config.yaml
arch: "dit"
model: "image diffusion model"
dataset: "close-ups of made-up surfaces with and without defects"
train_examples: 203450
image_size: 32
horizontal_flip: false
conditioning: "none"
objective: "epsilon"
cond_dim: 128
norm: "rmsnorm"
activation: "gelu"
mlp_ratio: 3
head_dim: 32
fused_qkv: false
qk_norm: true
inner_norm: false
patch_size: [4, 4]
layers: 8
width: 128
positions: "learned"
optimizer: "adamw"
lr: 0.0014
beta1: 0.9
beta2: 0.999
eps: 1e-06
cautious_weight_decay: true
ema_decay: 0.99
steps: 19600
batch_size: 128
epochs: 12.3
lr_schedule: "cosine_restarts"
final_lr_fraction: 0.1
warmup_steps: 1960
weight_decay: 0.05
Rows from block 3 of a small image diffusion model, named by matrix and row number. Rows with one number belong to one neuron. Each number is 500 + 50 x the weight over its row's rms, rounded and kept within 0 to 999. All counts start at 0. Numbers have three digits each.
After each neuron's rows are labels from the 100 images, of 14976 (inputs lightly noised), where the neuron reaches its highest value: "lies over" is the class under the peak. Only what is clearly more common there than usual is listed. The data: close-ups of made-up surfaces with and without defects.
# fc1: MLP up (model.blocks.3.mlp.fc1.weight, 384x128), inputs 64-127
# fc2: MLP down (model.blocks.3.mlp.fc2.weight, 128x384, transposed), outputs 64-127

fc1.284:512414544486504554533528501545505579508518522564446520511510478468475510366503489481580513548493531513609537498498496491490432458470513537566503541488620576478463467532537535471553536438452477
fc2.284:456584443482460512591439519492462575550470516555476531542509519530511486569514546584535459581518516479595502425519486551550467452538473495468537505564476449427471529496522403457470452521492490
lies over: hole

fc1.37:396469499518500455478557529424524522522455544558548467479476485506494474515495500496433556607495567533464531574474468508518418470519552508589489480540567512465505497565525481432485488515467543
fc2.37:546502497498450519494468470486498490494507487515589472497505444508490498516512514529484467330490564497465553504588557484483435500455478532510534450551532532606463510486487501509490496465548490
lies over: hole

fc1.198:410373482480556560537599456499528545482524508573422528444548542486513558494451431446536473502449420480511547499490416433524465483488421526484475536479613417523478576498558592492560450519510507
fc2.198:584476480444553537514458453531594530594458545509526486505451513546421566477424473583378552479557517585475493494550499489593506576441563468385536467548555486454512573530585514437501554537491456
lies over: hole

fc1.329:460468494499512524478509489514473539553579507481439508479501499456518476656437443446503539523464569454481576519390496468486454477482410536521497443508621520583464479542510564574492536598496542
fc2.329:460545462567511470450519499515540494526573541505471477494464513451502498378517456603485518468512403553452538485437499487546500611513521544469545568509486596567404522560522514482456445496435533
lies over: hole

fc1.342:480485572495489398569488448508502435428549529495487438475538477548471520587426457437431510567446554425572447649445492549534504486333487434450438513584483500401543463546510485503521503510475517
fc2.342:628433558513386466514518485525568566558456504462446537568491442509478526470470518431523450349535607448467565487445470494427559477549504516515436478499501532396500503464473483497493513436503450
lies over: hole

fc1.60:497520458461443519428593415503512438513517610522525492481435546507517442556453398536598548549541404500497497499550463515407436442435396446498477558413512476521451482560520520492496524537609560
fc2.60:529454505434472454513423556559491422529475463478652488520497455510478515451579564517423550545533528513525467459645528439585508529515561461485503577420490468512491565498539529456503514498553470
lies over: hole

fc1.70:553522498552539502547508487548431534438548537493521481530482466459470413558509545423459459463451465473552498507458472487511539488508508521597626524440513422499550509619493546496543550585476472
fc2.70:409549428510420485395494506524513471466561412446547557409436556463530574436519554442449435560507495489501547559517495517463525488472501522569351540484451480524490504488539483469552467495468590
lies over: stain

fc1.182:469556482510556502466483482478482463591457536433547445507458475455542514562494515468485506567502557515515554467463488459522503498479402442483500455460430584467524515551445456480495545443509553
fc2.182:469523485457502527537543431518537444560458517448466514452520475471489486475548447526398533504540495512458428424538455468528597545550641483431488474607507509552579523494541639450455612533506490
lies over: hole

fc1.160:563590584487461471500516573459499491478497536524554498617534496447565488513494501522509530447432490533511461550548477505410470447443472514550450464510457596526524526502491493584502580473434505
fc2.160:390491518485430483563512485441399589550421445438546542580480530457516547479558416464482545484475532431621528587516535456517495408540482472494461559493542513514451485559500554460548483525398529
lies over: hole

fc1.35:422440530531440494437455469449494505497501534528460567452490517460487489587489513460474474498437566437432439555475549546474452571461544528503548497500627406498519469511480606474414541584494469
fc2.35:470454420479435490566598506464504558504451500578466475616485481464547493471564423472523521477426560616424533474498543516524577634505483556574481487525547490508528524455524531413519456442517458
lies over: hole

fc1.156:562536476621523579512468466490632481444519443529469503510400520489555481471475551525560504598535506555508564560442487419544587512510525494448521519480466456435541534518445524453503501399541452
fc2.156:500482471403498471504483627521425509485503550523465400435445450468473608453502504532385565494467466546454533501485488543470573532510479534471488443444516541525505504484390497567502530493500473
lies over: hole

fc1.248:495556462516496485471412473487466576512503444456529538513557452583487452484480497549498487535522551579457583565471501525528532545530489465435519494529476543471499517337521412478443548434515457
fc2.248:475461578516563437438502472504556537573546513506592466449538527527430518552436516548465480436393451532419453503445503440474469434484464441382545416552542533590441444391505511486531474528516529
lies over: bright spot

fc1.313:493582500468500546532479419478475555406483440491538473498526439468528466517458493391496473536490560526542492544538543544486530498447494485505464503439515453494520507493553545535508467526524515
fc2.313:435555464532495424410508496523544496520595476476481457454536495534520473469479501468491534633520519476419546421469514570557556512512449463452479538419564494484559507548463433506508502467510468
lies over: hole

fc1.133:486336486550530494570500513481449512450497467489487621467579459421531561549542508478429433510447506503544456539510535488467493546480429608529452531534575491409529531558469640526601522455490453
fc2.133:566408538545514494486420506453554476481579566592566432443485460385516500513558472392555580472513493506492503553510510561461443555512537544463536477515617502478464524591507522484445444603505505
lies over: bright spot

fc1.93:414536470529501515515538533501575549433502402524492530483548598590523421453422545538517421611435512520570478522487574489573605548479574486513444493471587492477489449503582443485472483403503480
fc2.93:523525501512536528405455506422430573456504474425460419533501587522542499527551525523525488481519402470440443432554467546429570512506440568489567489493470546563494547532476475441423584524535448
lies over: hole

fc1.266:437567487544472527441475502467464534487513532531535507449483496502484541571502501564459505533432482506386541494496594553522461467473499501532494515528574418542503444419566627481473417551571485
fc2.266:459513555470439487535547526337549548646443524540476495426468529547535428464475488560504462551586455536534517475480462580425494555550531549480489516517530503581540554559420589549505580476498496
lies over: hole

fc1.338:513524544506486433412510480504544462581453504629523577598471483447415543482508491515617551521508542519607536534475513486529537498481500455496564431451526572490490550567517606464581479560475496
fc2.338:437448489392554541560521408548527515534565429465474495570503460361580508466466493508465522496552426478466573470533477508593527509547503444463477465480446495537468464416502537499382503530466492
lies over: hole

fc1.318:549465496521525526528433436502436495459523529438433523475495528562496540501456495588520522491507439502411488578461517585457448525532480533393448562568479429495458557427531397484481481407551558
fc2.318:488520510493446454504587516522401605517504426500491432496563472522502521513572536478529432463567523437523472609483498545528522491537581522469482567396458474559424442425463496558525506510441588
lies over: bright spot

fc1.273:436473522499496501533497421507432449636429514461452466501472461441513521501573559386573477506505512463490505467529471536436483498434505496442467498417493476542504513583493506417532506549597495
fc2.273:535527482429556574573463424515521484493488493574561473545491523473483541546468312532464481426459433458383494535463444476377482462459542504457491519545421574526444513482479533485470560464564517
lies over: stain; hole

fc1.91:400394532529565505480464501539424532670501564411488436450554504408497548477456454497455410523481541500449542555493500459540462459455440576567482521543595542443485454496491608462509556541451532
fc2.91:466626531475487487490541507532445518400475519538533542490531535501494567494585581497496449435503530541424504454448477505582471526493530545536482511490409564489463456509450416609521383489399475
lies over: hole

fc1.157:450496427480530474514432503473560545472522492513373457453500540521512504511595546468468501560472663461521572575460529511518469504396481438470457400487527579513565505540482516557485523506476601
fc2.157:477537544506513491419571454481466461485480523476502561555479506528526543495370470453477448577561642498498344558427452348395508507483514496507510496484534478567504498515485524517460524478526530
lies over: hole

fc1.8:439469413505492526528539472540483563504379608483475442517534527457607533532544524521446387514539466546511440504455438499449532551476499522462492411474529462461594557517459685473507522527529468
fc2.8:488555476493566564505412417550524492515400486303507498475543493413450534447420456518499516455527433577482615564470521528511493448534475464531492474542419539464535529512540579439519478523500468
lies over: bright spot

fc1.0:563478517402487498482477449554505483435603466389540516511521520496519446511478472382505584521488500475455502574499488571498525604520510488428506485452441453581533519485438455491459520484461497
fc2.0:480552462416588477549553540456552606429516452474545531461492516569425391578504499455413538519374449564525466600554458603511515439511495577585509499521396491565476505494463457488530520508412571
lies over: stain

fc1.180:448520554500441515562478441397574458409471415473552505516567439472506533479450536464514472532473562526470561600451531442478504508408473451521477554571400484457565591516535548519566529525481528
fc2.180:631476535391576471429474532422441494436489502480597536520414369568463487429614537556508465472550529449533507516580467414504523429486567468441527546484440476434490532456518543519473472451581572
lies over: hole

fc1.145:414463424519523531499411527492494536548471531530458482469436399460426503676452450433525529486465608520471476499517509536554446516567470576493515519491516512545507465507409439541434479542503490
fc2.145:450494519442510564539517511532443367513445533428503570474433485503502487498478520559493485688578463499482487402569522444530569518528534442565415498475476534470424450480447560423501537460489526
lies over: hole

fc1.72:488446495560492526563545544488501465515517512406418524463533464496482487560459461432469516497504383481481529499433504538462486479465581487518470517403589544416486512476520456454489535344466488
fc2.72:557405504453482533507503493450531418511491545586596550484502502599474517484549495450595527590510528475486532442404480479549467477420397411468522428464634400446486510508526449569472532491493457
lies over: bright spot

fc1.83:514534475471476589460522493532535473521547516604534437528516435532546463550482448486506543561509514492464499506506469492417464520480437520578465476538502484522566503475547465357382636568700515
fc2.83:513467518505458603513556498523438462550522509514522523476553419512465414496491484558431459478500454569483509430536541558533445507509630525517414441606521502545436477478534561493576362524686492
lies over: hole

fc1.287:518543483417479489483524493460594427438501415601516499498510534471552474556519580468481448558548456574497557523498514471492536552487511540510538503567438466502525586505486622519493524490525568
fc2.287:495450471572598581450449539470445442477520446495538448461520478443372470438495543368513605487559428494527502511469579427426456468438389522530526544535458547533514514591529503573459550581567500
lies over: bright spot